Rows from block 4 of a small image classifier, named by matrix and row number. Rows with one number belong to one neuron. Each number is 500 + 40 x the weight over its row's rms, rounded and kept within 0 to 999. All counts start at 0. Numbers have three digits each.
After each neuron's rows are labels from the 100 images, of 14848, where the neuron reaches its largest size: "strongest on" is what is common among them. Only what is clearly more common there than usual is listed. The data: fractals drawn by 1,000 iterated function systems, in grey.
# gate: MLP gate (model.blocks.4.mlp.gate.weight, 1024x384), inputs 96-191
# fc1: MLP up (model.blocks.4.mlp.fc1.weight, 1024x384), inputs 96-191
# fc2: MLP down (model.blocks.4.mlp.fc2.weight, 384x1024, transposed), outputs 96-191

gate.137:467436515464520487445521470438458486530441485515491523461522450505482573512496482454458508491532539529477480497475468505531522523478481481521527476507481537500533486436515452497485524500527493495474505517491494480559474470559448379525443572416546468502550536457396548538501476488459552480
fc1.137:407497566516465506488456477456473517520491515493488515485503460525440536564533529440494522449559533524498470499456490479480535463456496436530546514486511461453533538436549412488475527510490435505511512483485453476535497526447457408612428557484522505529525508477459516509462455453480503459
fc2.137:562445521513524504441520500478533476552503419487496549389496573500565447458419488493467532498483471575467517494545502527435476485463506465522520488540505461485508488557466515469522555538479426494467473462526497493450522525537525491509526541559481507460498526488505533535467555448488452487
strongest on: sparse; two maps

gate.521:530506523494545518438523533558502532575485520436441544458500557471466476489527431446457479519515479497538518522601477505462492479474511428494547493503512478487488512473508527426474541497409546534523560467552477487450572533549476480572504595568422522445549522493432457506455571452522506573
fc1.521:507518510528554466427507528448457533557559454496486455391479530484440476456525489504426499488493499461495468511602464443482485499491521442534537528515488489488480457498477580421470558445482453473550519472500510457492570526506467494563468531505555448449520515436522423492448433518513490563
fc2.521:581518536511548507518445519552472455384475465399499542503520500502488494483543471505511545539522515486472543499485482531497563454527507524538391510496483481509478527529495477435504503478522488578516451497462503458494561406491499462471529508495547533445525520461523525546461518510500464490
strongest on: sparse; two maps

gate.722:440500506492484537436549480556544502464426474527485554513566469491508575561485491505440494471492498465554481508536560504520512490506463452444480437502511556482481482482418493554524516502490490485411519508434458469490490533554453440515550538468565481465494498490566487474572538451554409487
fc1.722:574500424503508530463525494523555546479404526478534522475506502471474525557524486488450567419550470443507483477455493512470524497518489474564476525525461531443515519517464483583488478443455475507479508520467416515415501490519500500497525531500532484492456521426552429521539531468545468490
fc2.722:475464501540571519517484501489459544503540447588502481568500582514465547462528515535501537512497509503533527462533547533548569482530507533420521583540467440499515461547509489485507477443500477527464534518480406490459518525446517541511459508437406462501448532461503417527453498438401450563
strongest on: four maps

gate.166:473521518522509480501499508485553507533507528526477450612569549507478502474535468496473441523480470493490495498474465424470607524454510527533542422491520483519463472519530481540507443449521532474514492523548469524506459483460520563528542491513527526475510494488532433560461512461466578488
fc1.166:527470428457521502438503512502487538470480514492461514402432451497526493551438495589477512492510494542504514505473535508505481431525478468416498533515505482454533542491533467509495585537471487508510469496507529515480483502515471462461465460483456510461516505518515525508524471530515416465
fc2.166:511528483449455537515545493443549534573426539485555390478499414534491489573560576493525521557486506438465482506544395535426504494480510510464472411427529479510524501461527497483463482535460545481506529444499484535499561534489444494456488460499506481495533412461446478471579539463477535483
strongest on: four maps

gate.152:580472481528511489481458585480483515496527523449521501498521546471470503470587549463491489469454486518450459527530417474467425602519532569431447525452522515462464480460454463486523558464503504516570476459490526538527538494529549517453488582515532516490475537516464470544551527539586474550
fc1.152:547462503507482495494517503518483527490538540474504500504530547492415427454581521518551498467448503506475486517582453496431489607433486527452459469430544526492425512505416502512542526515511516528565423484475480509572529502560516489485482565490551499489487503542437437524552532503606450546
fc2.152:543499415537482498491427495561536492516487572434463547526503502498490474463546533526543463506569558444517454568472495490496480446507557482450466522549508575465454500487500425473517508513548520501503582522518536520475477509552504491428525514460520474470460586518544479560530485488567485508
strongest on: sparse; two maps

gate.180:449541458521524451502557476485495447523437490456461458461506487501384546497513465483460551479532430525496444509473460409443518483509493572494485492514481546514549583415519489486486508586477438463507549528480512566509441459513461516470502448483518505496582512542466465483542439414524469446
fc1.180:562464521478478586477435557519467529475546476522556480518511513512590487498499548533482517543442578496471567479541591532548460545508506457510466510498529509474522428557508525516474420475513596502507512502536486429530573556513578528555527532530471488515423447464521521558483622584424502521
fc2.180:473568596530508490533497437527515479537514530540504541504457500521471476555472583498520492450454574518475510481513498584529505463559485491387489530433472491525490493479520542494547452490526434468525510532519424546485483517421456469477438498414485561568412529495447469478540503416492507478
strongest on: sparse; two maps

gate.243:526523446547478515530494486500519489553490432468458520505494428565444491472537463525503498540469422490490477429482535491508521534514476622484522476503543480496482481489447443517426432476491487493498506518499563505488530453473425451443517521489519552566531528472545484569464510486461522545
fc1.243:549549480573517468497479483440516501532547586400396539473416442498504508493493410505529490510528447455558465514474509536523551496528472496429496513485548540553519520550430455503527474497551477493532500504557562514527493446423380437472495550517515564520499547529503468583512474515472574548
fc2.243:531531536465515543516525431488506430555552473519501428445508492524430464512480492549491455506502490458511467463532522444500504566487518569448504501577412472488472417483423451521495491524524583519455521528434515524506456482523495528566513495438537461484519488538583566431476559493469525547
strongest on: sparse; two maps

gate.588:484482480489533476550511540509504503454520466460405512476455483497562495484508395472436496498505410545516486477572434576407522410500526472548534505538499477417546529468458514445549476484518458495406520502488518493506497471592482484481435472498526511497513547574558488503493475470555493501
fc1.588:487549513470531465581467497492515499499507475472360548444462514512560474467476460511455521511490424520531496463499471587402465436487504494522513526549464510470541514459497504445577469530524467488452487506498495516568497440571487482499501485462526515497482553491595498528483494492596579493
fc2.588:485492563515531481476496451501524534440525470442480457492506502408472542516532492527463502551486473519510563542481535490491520469569563483539475481515513500401460479527474534497526480439546507514483515524442505512499494544555464527516504477522508499393533474508417515573464518438495409494
strongest on: sparse; two maps

gate.709:498505410473529537460512462495497473569538530479518554439533536534505451512478553534502500539524469503482408452503487548494562488498524444514601457515429507520518535511483461491502491575541479533520471463514481520497494548499515470592464567428505490551550555425481510529512484467469519438
fc1.709:504535460509545501447523519466558500541451519474549533445578471551458507529543556505487471552561535506520510499514515539449553466467489478530527495514418452576469552461525501561519456538526513548461494537571516461445547491451516430483426508534556480525534563479433513481523497459429508468
fc2.709:526442518497529484467507494561494460518532485576504523504472455468527495544458518449447527492532471533498518502580512541504494437519541564496502495485525498485592469516532530493555602482486533434474404398438478547519468477585487548566526504490574509542474490474473450510469475512466541519
strongest on: sparse; two maps